A small contrastive image-text model, trained from scratch.
Model: encoder arch poolformer, encoder activation gelu, encoder depths [2, 4, 4], encoder widths [80, 160, 320], text encoder width 128, text encoder norm layernorm, text encoder activation gelu.
Training: 6700 steps, batches of 128.
Rows from expert 25 of block 7 of the image encoder, named by matrix and row number. Rows with one number belong to one neuron. Each number is 128 + 32 x the weight over its row's rms, rounded and kept within 0 to 255. All counts start at 0. Numbers have three digits each. After the name is the row's rms in percent of the matrix's.
# up: expert up (encoder.blocks.7.mlp.up, 32x160x320), inputs 64-127
# down: expert down (encoder.blocks.7.mlp.down, 32x320x160, transposed), outputs 64-127
up.5 087:117109098063081123081182141109134110185090087115155176148112144219100121139167172092135153099125128151188117183084120170138134120100099151126136128097097080143154121112167114126147133145119120
down.5 081:170107135194131067121145093085207194153105116123089096144127159093129163093120138100130116163122162104114154142124082153105146090151093117103111171081146192079132132158115126142129152150111125
up.6 114:121137181094154129108152170119104099119161186084117139102158137060125150107149151090101132079105108126111099137123150109127155153106113157095079113096144119082124121189082129085107159118196155
down.6 117:157098109191151146130087135122093131144146124135158118099135131161089160071112169111072166100129105129110125140142104122167153136119064174047128108139139106120116097139074139154121083117220124
up.7 076:139114101142163087113183071153158121192110120134101120101174115124131132114095131066146138051115144113106189148112054138080132166097122145097190107125172109064136119169149139123083158168142161
down.7 078:083092153106163149158111162109216123153067169159081123148097155143104135098124128189157126155093176197175132108146161120110088167142127152157182157129095135151127114123126094125098196091183141
up.8 098:119148133040126168093158095123106115154136188177119124089057115124096155154145142155154072183160103160127095140150093149163130132113200144163104135135113115077156081110095104184108092178131124
down.8 091:108062108172107173124065107072117161146127110109147109112092143099153130125111141141118199008116126110107112137130104096140152122127155085110163110117053169239107119125112122173162090104193168
up.9 125:056074120140207181076131149165149147120153137171120082102142141097147155104134116113089100184135082118144195119085113140142154196160165107130095102180120086119156112128127145153128123059095169
down.9 119:147105096129071094183146154110134134145123121137109103156095123117088113096120103113118191181091133122109182158120182123090133105113119141116101131157155115091128124117121095153083056146145122
up.10 105:176137148105097160098184148167118095094172143202107119136190139149148115171128146135068120087156141126099046125105171081133158134120159143132255152112126095118119137104179143104175100100211118
down.10 106:131157160141131066139090061118116181153192105095129115125152100157143147147103125129190151097152068135139090126142110163110127101108113133138098097110129112147125115123134155095124134082086181
up.11 114:116091126128113171121154196119123149083140163116148155100128136143137122144164130141133191098139128135139155120182121093124180142126137111131161137155104115150133113148103098147155190131108152
down.11 108:117117136201144137137089072149078086105149092093136156129128190118111065088128119131111112098135087082163141171130171119103135118127125101175104141146110139159094127116181096136094102143172073
up.12 086:151106084103129126101080138091196137083204189129108153106149162204149129086095087130144166140149169123118096120133145078154135125090131144093126164117196186129103127142171091130124106071107078
down.12 086:066101146098057116157142098154114189150158116119056073132154126137166126147082097092135186128091139105152163143123133066138132131113126115139156072113093133124136078157068117119100130143144126
up.13 094:137120169124132127132115106112157134084161132103138142120112150172055154175119128135130145093115152148139081133087108108164171111103151135128120146099148103085081161141128101114153165063198084
down.13 097:099151134058182153073122124109164136073144210122090105119165143101146102127082137136118124135102121110127144128104179147090130153098115135150114112130160101157119107109152157161144109122073139
up.14 096:127116125154235145200122147133129125102139104111062123146150155178099146195094113114141117108117066158098108136103109155070129133155110159109083096051146124110122135157104189130113097112084094
down.14 107:161132153160105150136174121134113167123072176083145093077127084112143143116075112145137118141134123147181163136102105132119114143146123126093111130146175111054110146095185082123142056166098159
up.15 121:113121117189149148144161122118119130119103114113025156165056131152104129148133136169073223169128164132136133156106110181167118127088121143120167103123126131133169159145136164086108125113064053
down.15 118:123082141120103136144152175104143124159155180136141157114106117082160119131132130134129065146103092078074125103094168067161122128166108123107070126108124104090126134121174126165087158158133174
up.16 092:148166121113139140132106111110179121090085048123157187100049077139138082110104146134133118029143189081150116114115100182157097131155114107095120105131137132113107128136142154117072091130075123
down.16 095:148156123115083145183142162169140126133125096149082138136068095085133127114137160146105059145102114163135052079116118139128168114080133149095133111153125164118187113124139135110143205124220072
up.17 101:141120146115076158097104145101219168111136203184154135167094129113109154122151142111120197090128121155099113085125110086142156168108148089106124168155139138167170110153121135132153071075225141
down.17 102:117170137137148104133089129035069145129109133110114115149145068149133135135098114127144136103149094102147105108140140137092123125184168170126127092141212204117114137099160116073136057108132067
up.18 103:074114091130112112163113143166161152096150108217119121132145113116158119089170120112150159093119133165134144114141160114142147175069095174131113133133175057180115120103121082133082117081089163
down.18 103:111140103177134113194089130045071154105095078025148060110154106160141123140125143115115162066113058126130125140125122159141158163204102110117128090097102120137094126160103135125125141132150130
up.19 077:158124140113183114192121098063139113079138107078106159140088129154187145112127139145092167087118160137102082115163138127142146139146126173110079118149157178093155154136119155157103118101130134
down.19 076:139123105170119091086155138173086186146141148156084163187141122114127129158153125150158119097150151162103072125113111122144151126142190130119167127129066147126110139130146103148118128109128153
up.20 112:142124113098136109132133117105157117110124104130122149102172117129127126160066097148073150173153137166116139140135053113162084135146157155171078135097125109023111137094128172123188101066109055
down.20 107:150147118128124116141161104105175158082148050117099146138138175131135139037115106109095167079143123136111138126122136133091132101138131133137097104112140089179128112161155065138097131170195182
up.21 113:123101098231034066129128111038126151145118155191139176138110118126123108159142129139134179170127077154134123081120099140082172115128109137142129133118117095126113114169164152142132120109132174
down.21 105:098101163183163122116095133148088142114060149096110140131082100139111147187139084142128177096151136085133170099126110188140114090181170123082152141091167161178094178140142184132134044140210146
up.22 117:093137134160014120121118048161135135104100134116130159204138086126115130178100144119106194142158125128169158150147104129147145129127117120154181156127093142114057123097141152095137152069146096
down.22 116:097123133178159139124166155111080146138086141144135116091146221132115139136149110131121153132163147122147106075152201100105132128100069087114105149094206143148114145128133141170142142105187160
up.23 114:137125098122188147117079120158170222104099098152101112085090153114099185095159101134147133176095111165162123107123168168151138113167149114146165162131099150100156123114128083130107147097182169
down.23 105:189188149172122120192104136089109119184068169154115084132083135108200188145145095110129159086163117048085167084105102128114104161131086092126157144146198130094123108114127157105124152132160146
up.24 089:092201135171185163088158157096127154107119178107172137094071130070158155094106113196138082108146146083162089154110101142113142183106119144109193143076090154138135111069129121088116169168157156
down.24 095:139087162123037125219082093159143137161163131130143142182150067144106130096082147133153163119080112190116107097161141134098164097151149115193073145168145082088130129176141131157146122099122152
up.25 119:091149140103164113148181158125125155171124119106131100095134148116110143137161090129165130124161155155094139136088086129123164140151136102127103078181140157054122157141129181117125135107107131
down.25 119:140108106120118122115137137110150090054065097122163135131105130170117124126117103113106137140053133101091080118109109160150126116125150110133130134124145123112127149092127145093130130173184129
up.26 119:162088126103112147087138099122123106110179062123134173157111141153114105140135128155102139171121175087125087157137068123117126123133118189131095093062187079121136159064114136095142130110154183
down.26 125:126146130119127103155130123140132111154159189131158167153140155099110098137126106113173156123127097079151138131148171128191132118101126114164090157089123134054115148154089140159127146080050156
up.27 118:193098142164088155066108086169137102032104139091127126142172154144111088159184122138175098135119139089129139142145177089137110141156116160150124119148174130140100142135180135148126168107169125
down.27 115:101146110077140108095067149140116122115153114196130086167146047184130150132081176154141164040168178128141146138123110157115152144105173130141115090128093103152109144135161143089105114187168172
up.28 079:161120156110153130127117128155167116162143133167110139153124150131160130159180126130069157142150069111115149108137116135151058109125124166083089131089137178073044127096139061105143130150149102
down.28 077:086140118088082157132098134071163086124135088075148127155132122141120104077100137113110088098176123100117149121133113092136136173097122105093119119131146062137151136153162150088133138099100159
up.29 096:119097124148188087181143077174094170115153125162114118075144093136114109144093123163050120140152135121089101172146165163101106133106138155084139106172102144105099175107170178089143066143128146
down.29 102:154116131122070158181105123122163142117100115131064177157079051139115139114139155119152110148122147122104074163133111158146156127139148159155138113121172175115195157200153139130114111139185098
up.30 098:108133111110095145104138134190094146141153102122165141143139154137132116156087125083082152114122157100155066147066089106191108093159143092154118136137103141101140168119107157125104108120115157
down.30 102:148162124084075073094122144079204069160145059154121125080145128128105153155154130109138122108087102142140136162151134176129117113085063128136143149126163129141137125151125052122103181139130087
up.31 101:114117128100156138202120151132160156116153117084105150180140139101105137133130108147131092126166102077181112094103156211145127107123114138115101098082153045101122116167151089164156158141100087
down.31 100:130084158175131112167104169090108063192121159152124219148122142108133141095108109168077144116104116088175191154145134116088125100097170121105101117145116162158131164142168170133099097122131143
up.32 125:104088123143255114093132163133197108107112124113146175123166159161142089113147079108159146100104176118095063187077083120143121105149116098144157114138134143163146120117127139147116097110098106
down.32 121:093116149116198104189145081145137153115120106180093105105163077118127096142167131156157087146148102167113104141116111123158122146149123128105165140172107132150114180180107128136162091075081165
up.33 085:147084150134166129145125084129134126095080089164121147054108141127160103119133114087098094173120051119107146098106103117094111145098147115165080125081089103129144121164110097092150089140165199
down.33 085:148119104164103139117146114103172136140149145091135109153139140141130161072122170172156141144139092127188180191127142166115115108090156109106167139115153139126104120084165141102154089111112147
up.34 097:095153094158117116070128102165168076114200076157090078126122214124115146109126105104131143131109092125147116124132125049133127140117129130132114074139096134094133145130133119145172118135120130
down.34 097:154108167154098110209158144107161074104075199173119074119112071159124164112121122170171128158177080178166116185173133140141164165138140098164148095137122143129151151111108121106124115126114146
up.35 107:096108165141108139091115065097176127168168154173098162139130105144070088200039192163167109147115146117110101109134144128092105147118156121138156133125123124121117133136141096145102089114070125
down.35 119:117103151100093151124136133145122130121119113171114096126130169122088154108107152087080138184087140161116103152086151090139144113099168119113074087108153135148196164094192120121093117171129183
up.36 073:117209121094132135085091119147111154118115128139151145159092171153198107103150103099099152097154118128085121148075137144110124111109118154110083165093155126101130127091143173097155060169144103
down.36 074:142103116175139107120107129119224134135155067156135201105151118144158126090119131133083083134080121099105141077173099150115118146169098132129146133092147115149106129145131182122110090120173172
up.37 113:091089161073153158108160211142164190133106192085162122120232098130147090121158100091144139146171174144104118076099086107086115098124132158150091128133129122093133106150124139125103145114146112
down.37 110:133159075157143109133111078130180119144122108164069127087088058157143091131134109140179089180154093161121151214135177127155121109152179111139101127136107084142114157129137101091118065135161097
up.38 119:125109154137077145187170151064128094110155185114101172128144125147094116119140094107117118242113134120120187166084189133118132143107125143134097138168157109177151114124123138122138060127088134
down.38 118:118048119109075148165142133109129146178096171116116130122180162100108106063132146153153112141146125172072111123120118120126116136170164124114114125082099091109173102118155163131106105093156121
up.39 076:136147113176055146089083118123135145182150151143099109065125127127128139054098106110093086090169094104123186111137141129122115090113137149131126138144158137122112182172108082148151085152071069
down.39 078:146129079061137123123119154076140097166092103122139166167121097130069148126151163134142092198142177158147156081095107123115122124112083157069146155131173101139149121142118085176122128125142139
up.40 121:088120125160097090210086108123126110131114130140127157135135043129140125165102123100177090104095147105144157155127140072113132124126106144135084125120125130130144142110107161069143142104202096
down.40 119:068134081196181155120116134095150137133097100137103094120195201147137144099108069152144126140119096113125126141155182122149138129097115090205133104146153110152136136123084113160095090144097138
up.41 081:113107172080125112125120210143150117084090083157121150120136078184114079099105144090166136198118125154125127110067147089137173105100104136153110125162106122146173059121137154154138165147126145
down.41 085:211138120138071134173121165116137092162145168087124135120165114099143158086137110126172107159131109138086148107165131098096158169170127139138092168108069134099137145118162134093143219093132118
up.42 098:081077105175119188156146164093192199079176128101114130131121081125123167092147177099149191114156075118131125098106187165108150091129130165085102160145136103076084147115137118126131113150156077
down.42 098:113143144043138124103145088117160166179125180125102147159169133171114107110080122150068102102124144118184123160146105134081137156108097163119129092108146100078199080141139071126161131122108178
up.43 083:100139119102150147086079132075177048104139124110098119208140118138125085165124134136114169172143128146095177123084115156106178161130199185169160110170189169107119099143150136137091133139106134
down.43 077:142103117176141117110111103193164164135102112091116145149136103123151138125168129165172145085126138152096099174036127128156167128112118123091139113138143168176135109106114113149094123102202162
up.44 109:094140124123109112117097105129106175160108193174178136102081137147064050205095135127155035133123123128144126149120140093128105133110107184138093128049145129224125125125154099120119097138089139
down.44 102:133081105078149182153117164115065147108104118109133105139164109116120128099139146122170167178187094148124074093134126139135169110132141120162195178175128107127156189120130104124080070151067118
up.45 080:102120118095204156098157189104097146151133121100116198145109161157104160147152124128106090156135143149116084094150076112138167145149155198119092113161090132119176150096143133149050159131143091
down.45 076:119177101071131091109119069200141122168118091156127176174123120145135114141165146142126052097125156154150124163103158115099086156090106087064154137141133117189123102131065160132136069114135138
up.46 090:075146139106221142145161152142158189204156123124088083198159155113140144115121098159077201118143176196138154148093127085061129171120105175167113136117167113056128144109121133138108105126136086
down.46 092:143108080084140198112122130126113084103126195170152104140131151117112113142128108130200129072149075128127116140144171102140098150096098118132059127147169094148108118123091205101068122097156153
up.47 133:097068133106056142160139131101165163153142110125137128116146140067130121126144126121088128167111126131125129147158145216070096120141153181130095100118102133115135118079113128128133094118093053
down.47 129:135126151091137189128119170082146057110134192091115105090131222121129118137110084143116119174182098144146138146155126075124134101107205106145086134160095086193142177115116101121145102179110117
up.48 105:117083115100177118132137107118153089116174207070167167145133162148113127105158205100140109078141157131158167158147103069102138109122137059117111139160139094131103116131098076063119175129083121
down.48 108:102140154171152204114112133150097066151128185144069095086128094086138128112166100114143107190121107089145102099142144182142159154157110163100033147133118139207166125120139107055121165108118140
up.49 084:145153140169193110200142059151144142093152087156132074103135082135126142153182128062103172062115147120110160099082153136097115100138105091117116149162113121089095080147119106089170115069156134
down.49 085:131173118147104097048122117147078142144104083114124115114144190128113169070111201162067088117116127204100109134126076095128113138149068160104129099140153119084118126094167128132084186128098148
up.50 110:141151136123139123161065122223077153136121148164138156186170132129097120088126165151140154107123137120144102177139172067134164075111120113143171150161118127091112130158124148107069159149182134
down.50 112:061155126161100121161100035128167140103143071081111118162152114093141119157122102081144048144102133102132127176140096177139104134098122128146116100096160124144115183132090151167113160060165160
up.51 108:150067140175103111193123077109167145140155122175116144155112176106132136096156150071098153142160144122160167155079134158136156146109149160127097114113109098135051110158160189113112166154081135
down.51 100:100182144155108125135116115122101071081105156147101127147109135117136150170141092152113136165136144089117110110170103120101142127180150120141093097131095144114072130090094141159091127103151169
up.52 081:140134158166149110125130089102096162163178155142155121168125134205089145142110094129130087150142160130118114120129103125128149124149108096151129147109147181102095151175157157123118099137152223
down.52 082:154107144113140101093147109187131083114106089161107125136074145145136096118136136107101091111177163202052135089132148094158162149113152185141154115083140113122123138139096110122140103114114173
up.53 074:109114095113188149096117137131169178129155146123126097105105133083130089099114170199117125127133173136116140134166221159182128178118145129088203117145173162096126152127101109096104086124146137
down.53 083:046132154163132199158128144087066089093141163147119128161163133116119069124077151113161101159179135100140106184105104151118144117114198134085124150114131112055145144160144183156122161039104105
up.54 079:136100107087244165157152153143140210156108111120153090120106110137147114067158117171083122158135143140162100172120112105148097078116110150094092158144064103181096146073158155157140142128129119
down.54 080:108173187079139128151131152108145133114156125157125150135059102130203114136150092173163090105167129126106141092115109129121137150184018209177194133184154157128140082131164169104159164134176101
up.55 081:127207119102126147116137080090160166126150174181137109123129077144119117119100142186107158067168106108128119089126149082168140064124163206129058121104159091152085097102144135103125136153103052
down.55 093:117113116112085094089140121139139097100121065106139146147173133128099136181144169131139109164105158141155096149119161125117104111122128111107093163132088176184134087129174138136159100100131121
up.56 120:144064110120058097106100077159074126120104169053189109104148128127146085152106106145074168104108126071150159100123141082084137134098110092143159090131108124173120128113146163103163124125087081
down.56 121:104119127120060165156144062158159163118111135107137132121122081116158162151117138129158116166133150205155122157162170142153116086106167121194153123156102138145132170176145156118060103113182117
up.57 086:152126163073205095130144166166173173137149134200124166152141096174137106103174170101126158139155146166049074118085147159173121151087136121133115146145114126060122141081154106147147110136104085
down.57 084:061122097130120136164076139164155164102129184101157170129100166143112114129094152145121036117163189110131177134118130134111124109209091196112144135143110141107135127194132118116123209101141135
up.58 069:105129067129123159137119123097096155151158158119175121205136181187144115178152126163137064113125085103158062141113117116111128147157099147113106122140103104084105127129115145150188142108157116
down.58 078:163106139100150122220146126104129092124146155158195174166127137128107156140180121103135141086133129125150165082080176112118143098086117095110086124152141150103126160123107160134141163125158123
up.59 073:088160128160177144121120126132144126146140116203136094157144115130060134110084114111112177137147115192138124122143159149113162161134194132156183105135171071137136153143104106150114105130157107
down.59 084:138135098113170121120093050184106119172159094132126183139074069153160120129113122084111124128185168121162107096124127076161115157144096153089133147146086161112119133178101136117135088192111132
up.60 082:110118146089103094133104152152083162097108189111138137137111176087167106125208133159018121110145130059154184125154109073109127133089169149110157158141155125064141112153124055132195032133157113
down.60 088:135152105124081143096142114084155131153136106125197100080127098119150153119112110138129152121106124061107107092152136144106115139160138103089110162142132155049096112113118126122121108148131096
up.61 103:125140131124081087152110158144163108205156163144132160097104161179165106124116173077173120123146145155158108082133126079095129149097099173145175135122181077157199117177137189114086149082130156
down.61 097:106094123125125111132159102132133085118111125215109120146164116079111122140139156135091116043128163082158123161180186172162102113099109119158124161148193131062096054095113111093086092178201127
up.62 085:194063155084152138152068105113094074143104159090152165144076149099099146129131145150066100103174137156158067132152150058096109104179125114129156113148116162123120087113070096134199148160105120
down.62 086:082157154101085138146085165143165090140191146174078112170102167109137168139104144121178164152156179128140142135133112084145135129083148135132136145170117190255134159126104133086157198063166171
up.63 081:141156109201198127171083142124155099205168100150146178137112151168130147150129179187117154070142074134122163104097066134142141127127089099173075124123147080130149134122124159160134107123142089
down.63 078:114139107108117143143102173114071199108143107153165113049111067110120150075136113109126115161150112131099155148127160115097078093137101149120179157162105183074138122150164160084100178122111128
up.64 120:117128153134095127167112139177161150132177125104153116138104209128111135119097116145183166135135147141116130163106124086119139128140127182126179129137129156165159165155121144098129074071041111
down.64 114:151150139108111101211109141137108104190135072131146136138137073106157136130154088108100139159130103136122125111163162168135144128092096186130126140117162119097124139157116069114143157110130152
up.65 095:138147113124045199097169142187087079113182128143126142128132186105104094100113179130094141132145076151090119056207173142101152141125174153111123095135074140115150107176098128107079083161131110
down.65 097:135094127110039169112146144112135073133098012152166151146162116150123105106112145150101081059121124081075149148206116158131118081152134144126089143096086124111122138126159161130218153095101108
up.66 072:160109100173109092024158127070056109112123136100151166148138124109138109126123160119086147093126123074158117156134063132103085120136103119120146119110140164091136167092137192141156116113176176
down.66 078:158121098107106122083130160148082190102033149157108113173111115144152103155189110132127092071118165158148052098161115091114156151165174119102102125127185142120104146096127098142166065062084130
up.67 080:094129155131159165159171113131124102197195166144175136040115183134090106179044131145229120146103110111119200119101187155155139144122106097111087158137111147084091160103129159129115104139132124
down.67 088:085145144152062110070144115110148134083141099143103126112110134139118083157158120157093097158145124123133123167169128123119157123159124026108123113165181092057099142131092125215116145119150123
up.68 105:112138147114109131123144139128049148105162107105157110186106166137112115128116136140125180145108089094126154115120130140170106170112129146113148176171154118178103116102171166139182166095175094
down.68 100:114109139177138144185101154156141137105077157127087143126083184118162140100135122129106137126083165161150095183116135167130147119143141103126124174094111127106179151145154089123127017131113136
up.69 073:133125122121088111151115134115067170148124149167149054078118111122136123093133146140156079119135104066118110173161118056150125124130168127177154149172128133070138106116079178100107111121169145
down.69 079:108117136152102090174106116155136163173115096112087121099112118145105158202081142094130118115088153151111137164095085100110114175138154124112153085138176145084119117113171131088114143110133155
up.70 109:153131157140092125097189160113134129176095133130138112185164072091128141132059129142184139124139138108142145161143111084150170149148139099129146100175117127096101158144123103124133143133176116
down.70 098:197107160190184107133135114128070129133133254141122139110142111132124125112152142158127151047122097125096077132133137151135163131154137150099167116163121140110110125118147130149131116105105132
up.71 093:081130151132195134132090170139120093156124111098111153163169100098124159140116155125166146120141140062130064109124159130119105131115079075066119205130125104134111139202149144100155154108133093
down.71 096:091116132148146145164144172165187132111082231128156136123130107122115104119135136150085147107105117158163102144121134140133147141143122128147119141135221144073133130159146070140094177091110149
up.72 100:142121150127171144153098139136177105096102170147108152083244056088160111124104176185127120149150097151129172136126144088137136143105142103124110171143082173149141144137116068121124067142106191
down.72 107:098141108146153131129130136110142125152143133183151127125073193146135166118128095120138140098094122129106171173158101217137111119153111134118207119166086061169135116150121163146124132126100161
up.73 112:056152157148147097102158151105150141074111130154157081122063093152138112122056133155125102161125174146099097112044136171110123115094091113105131140091125135165109096145137161126078224141077112
down.73 112:106130122151148126087132111200138178199098053157122109148190114147139099086099147151125115059152118155124085067166161089146096051111127043117111129163134131143143166086102127149160150168166143
up.74 105:146180117159112070074107167165135135175082116116080137136137152132108188142143171147172181125133162123105142104129153131095122148097114110133133149121105115130157152123162146113126109121148139
down.74 113:149090095156124112094097123129103151048101080148103124105092112141116109142144106135068176093092151176102159104160087131185143134200129148177173168189204139101089154130134149115098158145143074
up.75 092:131108144124111135134120142127108140191114183157178153051184066157151129103122153110119128126102186144103129119126078032132105158120120182156052131178107064196151112151143139138131185155115097
down.75 087:166105113131123126183057092088176168117123086108126119083164117131130120188159106129155145164142092124126133124124088175143153100133125087112154103128180153151149160109135106107109111155130078
up.76 089:056128135098219158179116104105192174111149177162121144106148137121156156141136135097179118188164162120130135135149149054135099106145166098127160152096174095142081114177139088132119125119090118
down.76 089:161051154244100131135129081168145118140089171123105101102096107138124084117099122072143091070111077113172082165090109179174094150123153132086124126152112174149101157155148143119140111102135090
up.77 097:153133153091145109107136153111113110182099135087108124175122191095140132135184158111131087128129121154114131160150142126121121091130118131092089134147075127135098084194165073093147128151185148
down.77 092:161154154131128167174112114116112189152119181150134142124117155090137118129123104091087134020138086111162108092111123124133118162163115169128091157122146145153184168141170109136105172120165051
up.78 095:152152128098160097140116158164180156100111173090150162165132098091147129117146185104143149175163123151152118111090134139147156082093108123139082122153128109129090118175134128145162148157046177
down.78 098:134122154191130155096094120120120152098097116141108134100137131116164095149146126148136135148120120112142150129118101080103118135117112171092124088147179139118106124160152127111154127071197112
up.79 088:112140094134116078095132137101118102107145106152128105090167103129120135194143136137142113160166106138116164114179083110099128135129162102125151100141161116127104184176126096110128077089240249
down.79 086:096124088137066071129137122160094097157118151150157077155119149142112158189152157162132108073162157151094142153128137168132140148097073100140148111101133134159169129103151107110113144141038170
up.80 081:099147136179143065090088106128167171116109074139099100101165097155150146104127138088181144150117150138130133141114130121104160175113173092184167163130146143119130135147145162092067059075182138
down.80 083:148174121040139164071174155084194101120119080148087147155089127107123125142101136076130157103110151118113127139129180124126123160127124179092145122090171122082145163155100139159137074102154162
up.81 101:061152109097138132089071102066151137062108107099084127095163111136101108188121158180125092156163153095116116133123161096113128140137135111147089120095169063096084196126152156161168103163134114
down.81 102:133119112210135126114209118061165137147127145206134088127095126127171161098110112130145121137150087146124197187091117129170101104100110129136156133096072141152170108086149110166101161147104129
up.82 077:140083128078082152115163094097110047112104152107127172135129090127121169128129099164079155078106075090124157164071080151103114115107129099148123158176131077135140104076123082140129113169102143
down.82 085:105101159146118125063130138129095126135157168074143147153181130165110122116203184145117125127160125118113123156193109118116130168166151106068165100138115087150153155208093151183085144101141121
up.83 114:097096181152083153101164100109123046122146195147107110149170129150107127141129178136100113106120156157145113124121166178183108165128150178145194144135134133161138119138149109135099071140116104
down.83 107:167149080086137180090161086104093164117127095186174148136115091155059158105145118141146074132108108119164211133106200164078131104131115068145143143085104165142147146071163120111182144165129136
up.84 069:134222117090175118125117135141144099127144053155130119116215112139102154093107153153085162118136129155106151109188057134135115139139163145090129120082139104163128092095152223168109100149221153
down.84 080:136121107108173054171146133076075179115209147077122092117142159164123122096137088130154094182113165171122139127091115132099123162115138160096089142107121145043132121134065096068112099115075093
up.85 092:183095135112070156152168180125178079114164120188111119198109190161081156098111161122130142118143087130096084126129201130126135136146149193117108103094170099127122085094125078118146105091156116
down.85 092:098116113144170154140139192126172134165142117077088138087152178162131095120152155085146094076126122148129150073135101104111142149101149082211068116107116131157142115152113086150114098164117159
up.86 104:095098142140166170181080127128171130124106097178109105139133128137142140155159181133133193105125133156155146147083105152102128142162106145126142111105168149037115129127114157160145115095121106
down.86 102:135142104160120049092133130093091132071152119174140138093130102137128122137107109111133088090126114183132127120149129108128106136061084151091130129102117117148115106189150106095155087158060059
up.87 083:185159137182119112125098151104091088123134083178199116153091106147144107094124171137124094135139167116114117117137153186106115134096152120114102104155190135179085115144114124126166104130107140
down.87 081:105114122060122136116169162110130115122131188166140118174166145164142117197129157103140117189116116161106104185090162186130120088171096127170152119135094132081163106154135128145136148127155089
up.88 132:143148115145114092147130084101081173159150092134104149163107131164154157180170161108090166190121122091156160108113139119160109117090162080135070094164096101122077157190119096139081104139053072
down.88 137:159128085110144135180116152100128102126187157089104108094139137150117107135114148118080176137111089126110162151128144109103161092105123167143167105129123105179110136153164117126112132139092119
up.89 103:141143070143107129127127089095174088134134144120080122161143117112114147133118109114165124163146095137106121114119167150176098128134104098123168186171133105111137146173149192109136107179100130
down.89 104:143145192136115110118145145081142103162117090143123111127163137171140098113095145118083119102124183110130130137125111124071123155066138162142117120080087104080154092127062129139102143100181139
up.90 085:088148149144141102122076094088071156171085192143121085118113119140096153140156095109104104159169105166117226109125087126093137143155187142155138105092066148069150176119162113089100116114114215
down.90 077:143109151149145146119199078126172169160132119143142091069150097105158112111136074135120119154137128130132100144131118137119104111128110117093103100146192140139108087188115053119127082132158111
up.91 120:131149060117124114184161164228161109105117127109175138098142163117160115104102127097123131208155180131128177132157171141159124085141106094128119131130135086138125107078102130147177127169137184
down.91 124:109154129119129143171161114031111067152122105152115129151158156082152128127091104147153117118155099120115130040120100107138125167117176100127183108105127151156181144079133125057122104166138104
up.92 092:065148102144078118132147149115129105108190135133139082097114127148128134109138116117115065093130166156126151137086121096141107152114096127134186123156120135123104149114143079121156095098079148
down.92 098:102139143163138119178110194123113123144158061164144089144140138153130109139114080145142119104097100102117108147157141133129145117103157111137112111098062123144114146105116177061081087127154148
up.93 125:076155136127097126185147103149178153134197130090150126135112206091134155127183130108110134129157109121118058107140132145147179111131151104119201115155110133174110121116133126110165082075165106
down.93 118:156091081159118114210098163131174055153103146085061150185121131119138132133127088127123129124126109101119075169128185151144141154121120136167141122196086120144093145118117150111117155119161195
up.94 114:092141128101123083121148103144136127163090161097214130104099156143133111118155149110097163191169116132091136113052098195111112125138118135161079140145142138085127108123149151136153046078169098
down.94 110:144130114158175170140127138056046102118148128135155147122144070169155104119118112171179118053148089133101189147176139098115135148099112170163098145106125108157111138122114160062174066137080096
up.95 075:133135185127146111073143147111088137110153121089134189144067119164098138129170136138146088095096077119125177104177160184138128166104133177129108102117096093097088106161125072167099124137097197
down.95 077:126115132111167110087149119142167130149118099090140100118104125103139117093127125076193196187123103136096083114146155111131139142111114122151128151085146134178125099145118146108154162091161173
up.96 098:100118119140048150199118104125141096108149112149117102067150100140118134156069204152091219112122117114146096105161147175150163158092185109117114110193108091154064133064135163115115153182099095
down.96 090:157117138076110128109130137099133094155154093090157173121083139128116158081112078109128029127123122185132153156155143065122106163104174127123068095119107100111107127053099135138148119156161163
up.97 090:123094143090174179136183144106137097171156171104147170116137101162154117141110110106118082092149137182117127125139144151124125121147192182146136157110154100103142109168098134132132140137107174
down.97 088:169143165129140104131156138139234075116135110096078152081140085167130115118139117154104153155190176147150104112119107108131131184115117154111132137118113145077155118136174120062164131135213124
up.98 091:130101088111087133124106124158136085152166152142164082158148105117099163145126125095142163063147138092159162105130206180063114128101125119094146116129152063084113132116125114123189111138165115
down.98 092:159140118180105132139152079152100127089117146105180134061084117165144113107165131141105130130183128129142120215185061163168150118134152136099147125123108102121155112140135157123104113151119129
up.99 104:096046104125090090141121058119077147115178133177167097090176081111103113106172128134130093118136073141067174069111173176151102149126127158121097107147123159118153133157103152096122119141104131
down.99 107:110158110072162170090075076090162127147127138148135110164158122156095104154105124149104150168126120113114101154119092080153111125153130092095143130118153109071126158159129126142061172163174108
up.100 119:161107081125107153067095156168118149124146102134167136091159149184094121118135149138167047130090129110077091093168185099164116132164106084104111150139137110159127101156125104105125137124156165
down.100 121:130157131152203159126145175089145157118084092099148170172177154120160145075104103144115144132136133138170152148177137098128120134110170065130182140137135132130144088132120157162151145139130136
up.101 087:146143084079164106066108122205077108101118078163151091200138123159145111159128133113138158140136157134134171143165135188112126095095088130093126113181166117142138134072156140118151142131142160
down.101 087:113146104172161122174087128082117137134104152123069154108109194189130156116136108106195110158115122176077144093137146139100127094134095122102132149102146118121142141111156081139120078102165166